Weights of a small image classifier: 40000 steps, 105.0 epochs.
Rows from block 9, named by matrix and row number. Rows with one number belong to one channel. Each number is 500 + 40 x the weight over its row's rms, rounded and kept within 0 to 999. All counts start at 0. Numbers have three digits each. After the name is the row's rms in percent of the matrix's.
# convs0: first 3x3 conv (model.blocks.9.convs.0.weight, 384x384x3x3), inputs 258-263, a 3x3 kernel for each
# convs1: second 3x3 conv (model.blocks.9.convs.1.weight, 384x384x3x3, transposed), outputs 258-263, a 3x3 kernel for each
convs0.85 116:500477480566548497473505503612492470482470502462441554439462447461460487517437523504505486543541558489532475468575507576496489534537441490479462500416514515559525
convs0.86 089:495512452487435490481441405546472502558445493435501597503481491466554489522523538531393490461495555496591497548506485507420507498476497578526466508476517520527448
convs0.87 089:483504537479469520452449532584555487483512548486568453482529480438480507468425524473383479550492453592464471508491502367530544401502550520610484501547457514445569
convs0.88 087:558491511468530530594584464404515514562521480521450453572447487519517489501486511540473453500586510449476506533483456539431485493418550488517526523552515455520557
convs0.89 090:518455487507522565545454499548529509486516561498477543487481523462487477501495557495445559477505423522451554449480592522513498482506491457560429492466557472524509
convs0.90 086:482472551519516434591504508476539541462529501515480439488503496499461524536544516484511533462490512479533511526501427496518539474460562504464447484447441447472473
convs0.91 094:434466515528558508559487519526478493491411485607533545524518506437390492528427494485479469438460490390507506479479500445500479491514474528406533537528474512492526
convs0.92 091:550512530559504507502494523480507529481522634535543483527437508481549484560513525522422472598572494456510451465490519546510486504526473489537505487514494421529543
convs0.93 092:472485476507512553456530468516479431461535473457498510498477392494476537448499530458442525548441539430512499442537470482556485432482505467495528503551562555526494
convs0.94 093:517484539485461519479546547502495424512509514460543517472517521490554509476556535530448482458504482507532550482463474447526465559498516446478507466454503440429473
convs0.95 081:569516527504544505493467571558552455508567514464524508479417448504515482477465511459538448519440478459528517546511382457449505473563481486443469541547514559494470
convs0.96 084:581466434451467512481523518514536461601561511544469502390498537500509498430490526499488491476548451407415469493493528502488522535462526519486423534465506492474455
convs0.97 106:535479479479492440517530559436466444526567421482472526512528577456465433494490388425462543536526515523514526485550528553521463479494481501474494462457461518481562
convs0.98 074:484491549573432487503543445522608550505493505520564467446464510438521435534492536501460506474513463476462539496463483502539402563527530524474479507503525518522477
convs0.99 100:593599431509556517451442562465501423527423535522511420557512480519526506489438427482473484545459471472527497486453557450481458540456526506528465518544442524452485
convs0.100 094:419500519467526477509486590483474519563520464521483510491488516408531480470417524495501522481436511609569534424458494542440425547507491491511446484506529510482555
convs0.101 088:589528494481518467526581494499536569517537443497460470562486487484468495443460547443604485563527512479538525504508500488483548490456480522541430455625513547545508
convs0.102 112:531512528553510532480438463517546538521494535481426538547518478506472494567519476480522501463387500556528461428502442532554569458456411468566544452517461511464468
convs0.103 092:488540471500465478486447461446499438432535569488575546542525500486539449427456536455522468540460499532471541491551488493547586533525456517514512476552494509482495
convs0.104 086:524535548482467545541445486465470533482538486460507493490486521440510462412432509435426517515542495488546470610517552465444495520520434486481518421453546509517551
convs0.105 107:483569525521372503444480503473494464467524509513485571403503471437504460513476470489457531501575497477496585528439479472484488470438436478509525522503524481489467
convs0.106 088:513491480505467535565474465572538515459516458529525494469505510453499554542481473520513456505474477541449468455474414528419491515563505535453481489526451628422477
convs0.107 099:473435497486519519514435500459521446462505506504538528508562465489418562525537587485587547609484559498465488472439505576489498550497496485428453507496531551581546
convs0.108 109:512510550466433544530503502506470576537522531425494394544543458441459468471515560475418436518488496544481567477483526531458490532554525558540487493442448495512509
convs0.109 104:563631516483546420452475546398512471483505421515471477497450519509581595409538535485553485498496461374514534461508507470506543554486468541514459496425495487521457
convs0.110 158:475448528551473440625492458503472569509510416572575466471458488472601475501522527540568530412489545441515500530520487517560471503529480479493489494538466446482470
convs0.111 073:585484472534521467493511524604562553502513404492536503537477509427502584539549530452453481515513553569426466397496394504469514494480501467466447535581448515505507
convs0.112 101:477406522486503501482487470475505535417501463506454508459545586462496483486526498480575497442406581467477504481540546550546518499503395478470514515551465449430453
convs0.113 087:556530526495495528422428513463565486514527554497443531454502524537530570524508500580551471480488459504506524496475481511484484473606564506557555474549483557564514
convs0.114 089:452434489470458494455442505449533551563537498465540489457542486483537541420486465435520543486511453540540529516489531503436498472506456516427451477477463434515537
convs0.115 095:445451534495469508477581506458484458504484455530519494506513489533438475454510499565499521631440498485479395473403548525541514488476496488490507430498547464473525
convs0.116 088:448539497492532520465514478546424490464586472544465458404515450564482465454449579452558531371482415561458469493396575449565457504444452502532507471484490478463578
convs0.117 108:533462496449508458487586522489441419507504555506478488483509490472621554552469465444478488538480499459472555533438486522433519454446541509457535506543485532398532
convs0.118 081:575448483462495511539479515548520496486431452498568508492541502515472424486569497552525484576518521510498522550457506530426472483537483501461422528541557472511456
convs0.119 095:472424461488494555491470524543501583485520590465477553489546517520552519440587481508480471457488445518501521440477492496439471470499545560533570427490590529466521
convs0.120 091:518533543461462475457493433604518531511599449457509497514483538548482463531483551495499505547490478454457513491522500452468508449631580503460487493492557537480414
convs0.121 132:478481511461430422500523462373506449474504492501510467513524470461436468514521546598542524594527514544535468507546444540476538493543472511513464479530484465475483
convs0.122 112:507482451498497473450501515485495525533469438482489480568494498478471494481451496456551564474503524573457520512537545466461472457491430442532530482452504524435521
convs0.123 085:477535505440447508527521501452503474524510515466451524390559499526491463569545496528463556551516478478524502506510509535446463456550486474476551504432519533578494
convs0.124 102:475522529486475453515495412499591463445464483566442522471484464525495507505442540439554503436438521469467521497513461467522504486543422493541481532453480495465386
convs0.125 085:492483510497491469473510525509557542510484493504470543555499496528499549505536444476481556568462526434544472462474540481525523554500492435443508425522519548493483
convs0.126 091:510511491486475471493540487544461515491414458450525499485508455525532510473491468542543536478587503481476506467473511546446480504525461443554557500546483512473494
convs0.127 099:520506521577444472462497507460503496458515529466567484496551440441513480500462455514466473469458509476441472479513529495537477441570523471458461491473449492512524
convs0.128 088:522493512549563533464505481472483516468416431518462516585498516495467453438475440514484393449486518527482452509472487452501508520400509454551529481491565435480533
convs0.129 111:549571514509590560538554530530543524526582546437560478485484431511552491488519469481448401525498419588531512527500504483465482476443397505513495509445453518496536
convs0.130 091:508534483510466532481455496462498561425421441479458566471556481446565508423432439481455551580463485570483450588491509590503488527459499481498486440540536469476551
convs0.131 099:511452494481475438471544493480506602543484459540581573533498530519504547506480560565456521519478424471485474488477422564425539432490483533517494452523437539550469
convs0.132 094:485501542533496443595456442547547478552487426483508419522517491456493488600489479464461473564487509465514549442504441509432540458534497528487566375450447576509521
convs0.133 106:472522509508432465526503566519568511468505574480453502488528473451512565445539495544460475463474498505509479464439435528491483546476433486497512484502537596477465
convs0.134 090:489495455527510467465485460473509529487489472548557498505519530522588539520488518517486551426386624519411553487486494488535506492492484495462454468510579468458562
convs0.135 093:557496512483514451436447490506496489524590541413557456448508495550448457496511461492471427491461525501515503432502554451421492552498516536527516574508521505573511
convs0.136 089:488457491471535484501492480469502594536418457545463531531549501452412479517447473478500554467456611501493563559538491478438480535413451519521498489478516518458508
convs0.137 090:518464539506541463425477505474516483496444511469529502433447498586523515520468496506536503539446525502520481492452524488508465527439412478559501611476482507461549
convs0.138 093:443524538514497539516472468470498504521473397516565492480494486526493518477524504522447477509529503609462526473508477471529463440499547523520474534465469513563498
convs0.139 084:486461553423512539534446480488519468520514438488505565483509523423442493491464579497453465564500477560502456513517577455445477584468465472483512466496487447493588
convs0.140 099:569497418536483458483573534467471471471550515568475524450427582524506548578482475538440431516449503457504465522487502437479489444553539562554509493567475471582530
convs0.141 093:404457540467487488509489545595515459443550535489473486561479420480550499535549492421465503537454444499508503514496531491413520495372577442494534564449545484472491
convs0.142 092:559574546457547510482452484534464405502552515537504566518506473560527418471511512538521529512480499563589501461488510462439497455438500534467557595518450510529505
convs0.143 087:413501555452558463517529546549461397434520457500523434484550447435573526520490515477503520490457551487460536441536519427502468571520453469484446463521465481569466
convs0.144 107:467507504540483526586536500490387440487535510520514580462461528488515486548524505498487437489477470465524489473496517439448443413497441533496560482464603501506512
convs0.145 093:515446476498487453499486550451558497572447462496519387478491509469462547496593535459494507618459546510513525507491515556495479446517591536507475465506518531550493
convs0.146 115:465448543517559497544540619487517490460443485477479481505514520471494485528599432483479536520506529501466516539486428533502466504466569460483480424465550453546548
convs0.147 082:483459494503451519505454519498520407437462476485461550455561506451465516569477492432520469398494448507479468476438562418522471496473538511447512432508468523516503
convs0.148 119:494499531559518431520515469538517513485539529528514527511507504507445480488503524533566546496456478393468571468475563489503460431535481414560557445448554526496493
convs0.149 084:461477476547473506486518491438501492422476511489438589540541462475538564507492511534536519467502435649499473490529507554535450477477490534542467613539531502488536
convs0.150 113:488456412479442476497488475497458515448493552496462426475448514495518573523508454443513592477453557424546507475595482521499507560526504455497453517516490429464487
convs0.151 086:508515465499509468462458523512428502518554444529475533481549456529511505489549531466501540524500462461582541488468480403521539465484492552441517499431459462516443
convs0.152 096:498551477558527406595623593451458510537589546468473551547483539560476488457514409452500577535490529481495550498479534540398484488529558562469494461419494465454402
convs0.153 121:475527478470479476479443499491476579505487499498476472514479522509458509526594423582495521495513502544498460457515522500515459522538418505498528513595511488505479
convs0.154 092:535517495475483537544532500481530444508470544503490475478536508495510479530483549508559476470451460494491553530508477514433412434543572509503524475513521499487451
convs0.155 100:528559462569487476472491514509476427525463481532430515518514525545456483518443448443521537426478473549454583460472436512513454468467516596566489577480569548444533
convs0.156 075:494479465504457520478477493526525521520519494458539476558526460594455490454497537440521502445387472432444434460505447507510446462490510500523468500503477472474446
convs0.157 089:489451488515498509501577520534547450469485494468481544516521463550575550546511576497472516573477487495519471504477505415510443463505558566528496487486505540505500
convs0.158 105:423506552513454435513429471486516439521470496521462470545461465540461500455448513475531496493556474497589613555517498524508503461538515615519529494484455467610586
convs0.159 079:513571521482445515523487452536458483481457487440546524528442560479575504499477537461489471483557434444512451532499484489503479539511481533491465492466476492455509
convs0.160 086:581488487462436472534460469453432497564393509540545605516514536549403471541520545467490544507428511475480465500492442445513481475474428462451502496478530500472401
convs0.161 077:512477531524535486502539499478487460466526524449387492456550446542543508479457516483495460430492498463485507490491531493464445431510541545494535511454545503475494
convs0.162 092:484440507467429423493505484479491459432483513545521514493545542580567517534452542491540556517490468483521511432527527436478514453538470525448539565584570460474480
convs0.163 091:576462513499534465557461474446517498477531503491433551391464503437486503556488522495477537508533420453468515625512446495490517530483439537541519497470537490509538
convs0.164 084:454544508527503533504479477522521492538467488448523512516521477488468508489488462548471475501450468510487569512513499539476412546482483521546519519537496557555529
convs0.165 097:514483471462485452471568577526520488503474462514517423507473548521510525509576475505578584543493396460486465462522514469490407456495547426521508486493543479531482
convs0.166 105:509480521493567431490454555549581532467462529442501527540403513454490513539584490500440513557445432480481520521470459476528482499399474456500457506534438492523458
convs0.167 096:453522402566475504499442503524510496532435489518592468538497545538451590461458490530442440533521509584533486489455554507529469506478448471517554538510516504424489
convs0.168 106:494542496456485539508499536477456411501524426557488503506501424439491460448499426490494521482597523466466461563497475498466458418529490513455623464392472456583513
convs0.169 083:507534512462518433540458449556562531600559463507403509447581500520482580472569480541455460461486512480553487423514484555438508527465506522509515508496541434547612
convs0.170 084:515449490468519487440444459516492457526563525473473506470409448409522561459447461468480444474585531495536462564577526449524490494501457500500540400516477428524542
convs0.171 057:535546478464520445467485515473384489540461505474472449566402444505454480474556456528562504509474441495503532488516440522492420489437564482434511524458555482505547
convs0.172 092:506543555470466582534520477440512528491421544508517440514546472516503424513417504507521574510493538461463456511585539540422442467490397503464503493518538483548534
convs0.173 168:461513496509571500475430478561541522504483490468473431489476500472496548479491537424486443547561587547512490541460505578674532534459442543517482488452534505480502
convs0.174 090:490500550452515563471531546511474419519502501488499392483551434489525438498479540472500517471443507489430488459458480550500435519480412536491480546457501511492436
convs0.175 100:520503501460530512453442415462514531581522540463433445549478585483415566497536566499530511437441569483521536506552445376462502460486506447494515493426495519542552
convs0.176 096:527523462495450456537529503465456522497537530455496525446541443512464498476480507511515589442398486461548505435469486510453472516505558500507478494511477481492439
convs0.177 087:417514504523451525491475511544482582541487495496503443515486561513536465546477486453511512437574569497399503514489435509521483522455453486462548501552543509530489
convs0.178 076:464481488489530468515513504441493508447557540472474495455544485540464590460480510514461521511468536503530510368496534425473463460474476511532460537480446484529457
convs0.179 078:519502488513470500572495506470465466416474576552511515521488547442468490474444517477552525481473513494429489501499544549541502558435517519451447488498568515549532
convs0.180 150:490484509581541520437510451500554450428588451537449542479538504480428443495508509518605498439442502557481526532660561412464447501484514439523514501499489496472477
convs0.181 076:445558490517540462490568560522421535478457463521505440499472513520520461472522513495441481502549503493523528503505514451495485489578489506457583474480421532516456
convs0.182 077:448518503478505433502503477593497499594467484487505577549506499519543512582491471455536525585542540475519517518529573496524481493528456506476485509460543431493530
convs0.183 099:509492543541545460493602516492500498466544430465574490489547504515531505487544567470498564550486517461422431390534530436512456561561462550488570517520496493494489
convs0.184 110:500492436443470522487475453454563534513501582473505526559463470472486487501496470453440487518526545455532463635484499527491482514499528465450464496406479465497450
convs0.185 086:458426473501466583526492468459396412382450566500590587460483473489518456501487529474536553440507435508458449447494547562417462463481458511456434496475579491493456
convs0.186 110:553559571476467372512495523510466481591487506539498482451504569542469525454452550471438527491557522514420466470522549463416532481469451510519546500562586421475508
convs0.187 109:487480545504495451519452510480480493553490466525498501425506484458558479534588513482411491506516433536577453394477493444512475436483504470562529461454494517478506
convs0.188 100:610531433511437513522482532463552511538476478414464486533477446570397473567489532452385546549444442582597515499406490550484493601476464450597490377452482559522501
convs0.189 082:468448520496468531553505502522467450507520500448520541486512517473439541450490552494570495548587433422485501472471468536441560479401438559471460466492474470506490
convs0.190 101:508522548496456477530471418507487522472517418487520509507534482492498434458535511482466515417488514459426571489501498490423506506434612464559552538542541497482579
convs0.191 115:512458456564501432497444514491428460505499519429517495485539525555505464496564391562489494487546529430476495502454522519442518410534508497486511485492454529444451
convs0.192 109:458473461486500409474471474528510525494465497438485449448532511557470442448503440523485444431560532430580547549553556608539504544557532529462511429508500423441446
convs0.193 188:478588515514457508464447424388464493474379615491524502574483463535515486497534465473550514431526574485487591539495431498461516444519497535438482543551481514489589
convs0.194 109:534519475503481465375427482558566498473517459547623496532483488514542479557550518477479421451493459426559479443482464455439497511533457497451456549496544455451578
convs0.195 100:485429478404449511531433553512545480486525464530515536516531500522476455545512505525649524461489467502421456568486541500585482415437388504565471524480581537536493
convs0.196 102:446539500507492567486423469551565491541465493526486499501501497478457506613529508436446482584467459506546529484522562534421381527526483495482481563469489488556503
convs0.197 099:553498445515435531538531515568563439517387476621566448468475491512472478514475518523505523509499529499538558516524513476514452397550472579492448471443416529517508
convs1.85 116:596526463564459576501470461456482527476452522507522492518450495477495454505503519447512500482516499467503430500495507585506526548472412476452460507517462525468512
convs1.86 092:476492512496449496456533412539530557443453475520520483525459468523486544573476553507566494496528529454384502576531488460363469517448401512422468555461500564501515
convs1.87 098:541424493516455510473547487477599509506580463552547538507527562566576463519529453478637539518516474496467465499529528444592509437524522465508469437562523467419493
convs1.88 052:472397505448469440534506487498490496450512524462520448452496499512444520400509570560474520500497462494482539482544525535553513553491455540528483485572564469470505
convs1.89 099:535434542579513617499451479500472525563468406500475450459487508505512425410533505521472528487505447430499551548517465493542588485499569464465488519550487453521502
convs1.90 082:518474422483492499472513488448463558463462541460521528514478540446475516456471533465517518470489514446502486484532477549580434572559430463487467493466451508536510
convs1.91 115:524504503474482535518536471480499497602537515516479524485472532524476547457431470563493574518538448490477496450565528533584533585493547458527495551509468469556508
convs1.92 086:442483497502490462510447427496545529500428542517588487497549524538425536547538513473486573484481495552541485541431493491490516581476416498482451469556571484464527
convs1.93 086:536514463491493473445582453469465495476453481541521466518470491416438490478494448469499442444458506486504513460547482470534482487558506475531639499516460559499515
convs1.94 092:465481507461393510465516479448435428486476432555517461495483541437558448455579543543511513463438553513544439498467434500575485505566533508476496485475490470457537
convs1.95 045:502431446508522503520503493540482501489513508532401456468511541568620495475521497491483510568517444445486461539485440570448533530466525486537432450538428495541495
convs1.96 081:514403527504426484500573447491555546592557495527458518419481515464490439475502490508405485495514462520498503509611492410547462418571562448508475471522522554429530
convs1.97 098:429489519510462547509484432469493497538479530540529431505480428502452449492466494478514536525539526472476494524462507575438493548532416482478464484497412494515520
convs1.98 063:479462423456446419523500515573512490532554454542435502499571523471465461570530585536529582492477461513512481518479467457606498483543524582521525460529563534500452
convs1.99 109:487475532514503480468451413461482469438505448394593457504461534542445513446494593521545583513537550499440532527488515456480503500543494501457517478509547521470519
convs1.100 089:503487470481428439527526455574475538483520414496517469507517427479549526563451527477492609499544535441479469547401414524538427502562559526485464532526523530483432
convs1.101 084:534494450567484452463461516482473523466568430410460497525498537506470512513509494510433548508523515492517447462555468373448497537492550517534466468483502506520481
convs1.102 106:480521508481535473554505530472527530493511469503488516506465505520482512498470488621468458430495476509517478517565623489469491552579549520482505513468512546531479
convs1.103 082:468471512502483468467510445522467480525439491497498474481498492519438420509512536512485461436443490502469459514555539501558494432480555484527617488510552488550499
convs1.104 097:474498499400444484514418465533509504525560505499436457564540458550496474526475477460480483556459458499462502512527550504483467583468498560450485454534471479495448
convs1.105 103:504504463490505511465540511475546554544567532457507496459460478435487621527526498522525497579547526480537454551503472460454445495528518453462490504497560529522459
convs1.106 088:447557473448478512537459493472497477482431537491485514479494606569534514491571561528558486498515448507487571446415487604550466461547590459455436459535549497403512
convs1.107 100:442590521488456511488491522527424476498511495461423452643491601514482481466547488536489489534412528531571535538401521571542486498633523572478545507469529420572517
convs1.108 130:469469437509546468523449481642568459553593565475579501488493519506500496548532572501503495457503491457467439533513526523424557436524509551490518496492528523519519
convs1.109 116:494527492416511499441446476576526427531546520483497525529556577559522427565473500519622635479559496532525466505538557472510535495474466507514555522513498518424470
convs1.110 157:490477509495437536499500544557503465529502522547455507479529470487499519527545563521486425514474471449538508511442452519541596454491549425559434509477502486523482
convs1.111 047:478456583513442484507436492525485448462532503454487451511537564515473467440512488532491553479531545525550541460484509606507551467514510510436560436457576528496570
convs1.112 098:513506492521458485429498431512432475504546518522527480486511415528426567540498467521467500474528487460458446506393438470493478555440446588486501451500546490496461
convs1.113 083:562423447503441497535458493540479472582488515466471442504505473550503529521434482551423537446457505499509393469543492509500515549542399550497427521478501555525421
convs1.114 078:415498375486414437550511528489503498541558465526534511541434486460467469483464441490493544523486491501454526487468478559548471566562485517477540454537480465517456
convs1.115 097:591576437595504494567446493475523461543528475499484482514508467509504432512496459510654526468546522437500554495564530530512470532460474551517452456512451635541487
convs1.116 087:510519532469509527523463463469521513556491513448519475475450532554386489504510521507518504528513494476485515540504484478459530435517550510443489446544500448539520
convs1.117 113:561577505546520476537505541436471541468479515493511515464528504473506523507471540567556593579505534505532478436444484591494479471596511519469501450487457535460504
convs1.118 073:555485453512485517489453460545472500515467534464485523463506551479458494469499546488529590497565417477491484486532482407579547469550555466545546483507454560479456
convs1.119 089:496529553505428479534491568501567501482636476493461468506475487484476503548540541523485574477657528509539522476561459534507510452525476515511455525462515484518620
convs1.120 085:471478447504580533522518476493568477478496493568566459483506538443470491530475484558464493510472438476532459487457526495518541572534478487499510480526523505453476
convs1.121 113:487473500465473402443491484506481526472461492514537461462504491488502483568443509492526450493526538511484506490525446496524533490440489494491526492513507495538509
convs1.122 114:491488542521506495511539571543510483523403517474493510529483514565468411454589527551516480485527476488524495522480517545509459506504543458509542459512465466424455
convs1.123 085:496507506525442551555474477485536419473539511426370532532565535620460540569511439529511487538527472432462492473533575578477478504515491489516404480481542529471546
convs1.124 097:465433530508497452497478504582450492556523525478508501475463515498505568506532572531487522461477525497497477510431503571486460522543479510510480495498521487506535
convs1.125 079:491539453521497463518506513566460581500540440581487464531446431525399461448413545513437485522477519462507589377487522580475515473564569534509510402483436505504547
convs1.126 099:477547478579459496551538486459488459537400506511489531481418504517465538484507529478474545544443405429469493534548450506529387536435489496478515453513494540518455
convs1.127 086:520457451518439453503442518549445513500420522425432477470425498452438551517439512485506515494538517505544501443551516482591499468511549446509482537485486446466477
convs1.128 083:501491503529484499498494528514501472519499493545466517493424478467476536507527505503522463582513502527433480398513490541568512593627563517517607436547501463537501
convs1.129 136:496477462537492513500552522489500529512451455459446493480455461529428452527505512479423506516521427491444522547495571462462515491570528476483499476467559438502513
convs1.130 092:601488512563556544520478476525557510473501446443486480489491483503458495471464523494473482533503567549486498500446488538494437534551476456496419503462477511513499
convs1.131 094:463469541445433489464513384527488521486502561525497542456511528518493539547518532521498521518533525474516531481503515480567509431484457477552531542445485461505534
convs1.132 092:450443450452479475472567502525516503519497507495490426449507490494457555521500452408465512461548582458599468567490477548623549506525569516491488510460435469452475
convs1.133 110:486560526490478476519561474415531529473478444397425460505468496519461561389483488497465482504533499524523559593445523488581475508516512525495480453521488501461516
convs1.134 077:496481464478413502448467562462532505496550500489418498392556521485536572564493468503524464585482451492528511460607527446491539462477512525557548481441490488453515
convs1.135 098:515449500481449469558441491524546440564562513468509478542432538454446462493508531446496539600519524559425435569563517493492543482435506478538469492446552445485569
convs1.136 092:559565442498473484542541502466505502477573535526520495513492478430406578423491520532471442546471487522502437503454533550486466590557458472439474485463488472470491
convs1.137 084:524501450447575446489441458457551529500513448490536468526429514512498561493500533521547530474545475510414481505520485463438519476478530535570494522531632504601549
convs1.138 078:516504489470488518489478491465462514438421525521492511441459502532491434509461463567542504510470429458497505514529546474486503571545550518458586491420448477498528
convs1.139 100:477514488464461520465517423501508544499435496508408475472468479537477522447514529563537557498475515505494501547547493472578526491550570520506472550423497529563434
convs1.140 113:498456434466454439432482438472420553506535498534479520562503510549384489485535547425497430445488544414529556525536523483491556453512466476594581489500577513506523
convs1.141 087:552513500565531575497499550510515564470562571562475410518518457465545539500553495540537462481524509471452531515550482464525532550555506495507489513528499483520555
convs1.142 090:514475457477535459464524509492578503557478472502552524509526473511492434418537555445485480521487450515599511453553560470473518494450516512515628419459616556488485
convs1.143 101:500489526493441507484505457578509456509505441488538451500542485540494423433486620575536493574437519437515482569528475508576519436503520503436459518478473493498461
convs1.144 137:454445512510408477504514517520530587409453571470448551531507497499472574501488474541528505511493499456501394552471571453580487500494529486469596575585571613477501
convs1.145 077:509433486448428494550489420478587468561545531540548490503479509520485487441456481543532451507483445487407450376445532473410460526514506503562584557636465453464515
convs1.146 110:505468481467497548620505507458520492513501561555549550506502539466479490462491472516436488469545418539527547509505507577545516534516456469542493544478496550537489
convs1.147 076:505483477438499495389511496514482499512553496576471435499487509512459474441504513572554583507525497389529538565512546472520542446485512557512475556540568470456481
convs1.148 116:450434467564539495482520486432467499477489540521479470506489452449503515485472456517498531488525523467527486483541486545527512539484524483530489467514540445509579
convs1.149 080:511505496492433431562502578524548556544505500525498460446476546481539477463498485562480653534469537462488487519509547453444493457524490500530531505497537519548471
convs1.150 118:454475488553517523508501496485503564551514554520568554538492479497571471503588504578555500493459492491450478511520486492440452471449514512463475523558568401484468
convs1.151 086:540429460502548530485517541537509524504501508508491537435431471524506466528522482526480481605482485594430455452538475431460535468551503487461528416518545490426504
convs1.152 090:475555557449500526478532486465428497515504447538535472546489492480511500477564480559482482509531415526521578502533539560596518537536533424433444576608524490481474
convs1.153 130:537540533437455464492571460492496565562511510416406481516531517493501457498516497446583467534528551458464482409457438477453565457467551519506516477565541470583495
convs1.154 074:437469480503464473507513475472537525511500497506472485497510482440492505508515542516566521542466489519558476491532528447556571587498569524513453487481487512521456
convs1.155 105:494543513525550476509505502557529469423548495540459468514515425472508544563430461425538454539488546549545546419490471434445503534540472538435449444483555456513554
convs1.156 037:503529517526429499502513453505486501443457383450428504518474463472467535491518487500489554507497496515480567497514502447481548542503538479506471563509519451562557
convs1.157 087:492455506504453539520474511470523491450481558425442499578582515528531515516446434482491554521538431482490532453504530517487419516566471518584555553488483482460479
convs1.158 120:484541470483507487559483531492516504474569576414502465487534461446483422449501466549615545596548525519424538454485525521462516547521527482595532473535452465513550
convs1.159 054:516452443467476442451441508462488517601508450507565485486430473457463531487496495469514518511546496456549526557495453490527502497505467505527488458445459467544523
convs1.160 087:478444462513454423455388492566506489558479476464519426490501484500498517534426457491446444521498450564420497485522443614525507509511514503475549493512513451474471
convs1.161 066:484464468515498510469454421492468553519415561445627478516495532513455517498501520532488475540390525482525472548523528504509547477542505513439423527523541412512476
convs1.162 088:442438441481452461491535520531480520493538540489498546509459446516529503496518537481434444490508488438538486548570468576588551500518499588511509453550493495476472
convs1.163 095:515551568466529512585550463484546502467499507504471505517519578601511523433484465515560492491557446481444529472477548539535480542568463509422489507517434469488473
convs1.164 057:460437493494557511544437456491454520430487523454485514495485493460466516500519533570538530552492470455465499504518523375529577522521573507586494469413462482485493
convs1.165 095:501456488464504504453554403493505509495554559458468545479542588484496496420441513514516401511516558397464487422514471532569596463502547413468548481498478489393485
convs1.166 109:528527543509510542493551531521465471451500560539411588495452497452510508460458488462452471509474464475470486489462506502516526491541512438531536491491475500458480
convs1.167 104:456515500507563476504516475395470473498509493546507508503463501505510451581531497525547504465499524422496498437561549477432512472478452499569526498536514471492439
convs1.168 106:487496457426422485492472523541511453543523524581555497483440504470433459461453466537533511477516500489474561537570538521520521481501473464566511474528548445423445
convs1.169 085:508437423542505469464470508489467539499542553535491495511531546483514509551460497465462484481468396514473443489574522468518526530608508578472548563550498405474449
convs1.170 065:512509522488458483556469489446422537485494509453495547477526495417478448523476606533509502562522455562531591488641547504527541503521492472507461460512598443487516
convs1.171 034:506474467467481499505493540503506610456475542497502520435446535421465522482441516507491500450492620500455476454524560442508535455474545483527555551552530451475472
convs1.172 096:519460468475502408427439476467538485531570522493587493475526513507461444517492482515478520465491573531413477503492579579545564356443549554464474560594563480404513
convs1.173 154:519470521545525460490567549520509496551486435542566462465491499485482514501510541513516474529519513436458407503526500500438505520458562462471435445534504533525538
convs1.174 105:540461484622442433553484478487522465482447519409528520475534536537456439504528604533458491548472556472459586491506505547583582497504546530514463477496523578576572
convs1.175 120:458494446447481456418573494469503539481524518520428386497521510508457471465477515507473547557475527560475478516573518381457502542418491580551456513529510474476448
convs1.176 093:563521555455507526507435463444470473430449525487505518491457483440403489555544434504414515465536520541534492401526570459468508472538464513503478544518546475566502
convs1.177 083:571511537515519505490464497546504519479551513587479518522558546523510468498543476480519482478447475542496442373529530441372529531498563530525466563453517474436468
convs1.178 078:493472443532434418512473442509549443533554463496488498453433507465413508479432455506555499409558445460533476498526525530519466497523541463464475505566463462491502
convs1.179 041:518406416483516406484443422584552527479504443588462451520446534467462598521448513459568585470459548495473478557561438482537501460541467449483490517553497548465501
convs1.180 157:505512551542479535493555498434424492519485548557491527468469500433484506527468509487548542500470469554597510515496435504542524528415510560472458536528505519608436
convs1.181 036:496445469487456448487419519541467456477523428490534477554460518466497482465461439444452509472536462533500495460478518483522492513486575501527472488484511503495465
convs1.182 046:484527486485523480502479509564480503464477544514465463465477520524528507472528418446566530526503449493538524408513543542561512552508550556479617460534436518469470
convs1.183 102:460523417483481472452418488528466444521532464500500510471474480532436513474484564468522484503441549469556537506506498479486568470449523535478522490556502502545445
convs1.184 121:504497481465515484427466490480415457471487481406482464539541585454527523528484478507521474478564479492480443490565515480456527475431576482446477489489456495580506
convs1.185 088:507458529601577525530511542496445425501471483482458460527452468514520517517451562522491484439495511531567485472537522384425517541483553532584507487502558511491559
convs1.186 125:530472426465368423536524457508537495497485538469519507458490532483466531532507544563515485536439507471498467515553593505505536489546434560509453465556452458501497
convs1.187 122:423516520476466478518475463514528508426436589464463538524483540553538497477504459518522486495487438507499513529576530504570555514580488462515438499404486555457541
convs1.188 074:539471530454436511502587547550440463511477502579556457436484471451495536444503532427534564452515488522492424541454460537443387519536564463503448551520505538549443
convs1.189 066:487449520513434417526377447568480560543563465494484453470514547541478540539540474544505507491571538529466529488545518501487465538554564536503466454468472466550483
convs1.190 113:519452527517501380516480482507538449499513415485509437435553510447437494522531507530524507530512499567474512459545433493506478509489506479461523513471454496523497
convs1.191 119:460532445446461505515463491514482468507490432481512482483543511497514535518464481447469549503422570473476500467544411553478552547471472581489513434485540455482493
convs1.192 123:506514479469518511532506526508519534507491524560530488440512477468518517526544480474504506531483474478513517533498438539442514544485463540515469443470438473496489
convs1.193 158:510517533581513481562601455533482475455549496398488523472561494471508501458554463562495533472535403470485502532449453438430502466463465524427481556508476487533446
convs1.194 120:473473502461475537466426494567517475508530496537516524507479489462508488455551566526492476492508520460501497511531489475484488489537554445513461487491568491483548
convs1.195 094:501449445563525455506492487494468469555578461528517499490448464503453463516485496571451494519557412506579527521579522547577533397461514570485550512487555507549474
convs1.196 105:457462419474458514526476442455501458514408483531425514517456495581548434518522529546499507507514411471479452497469555622573510512497469456483523528508491548565535
convs1.197 076:502490529472428467451498498504473496492441486462459469395521600484491516547449449542465588499504538566529527432537521514472510507569507511510553538489495485504506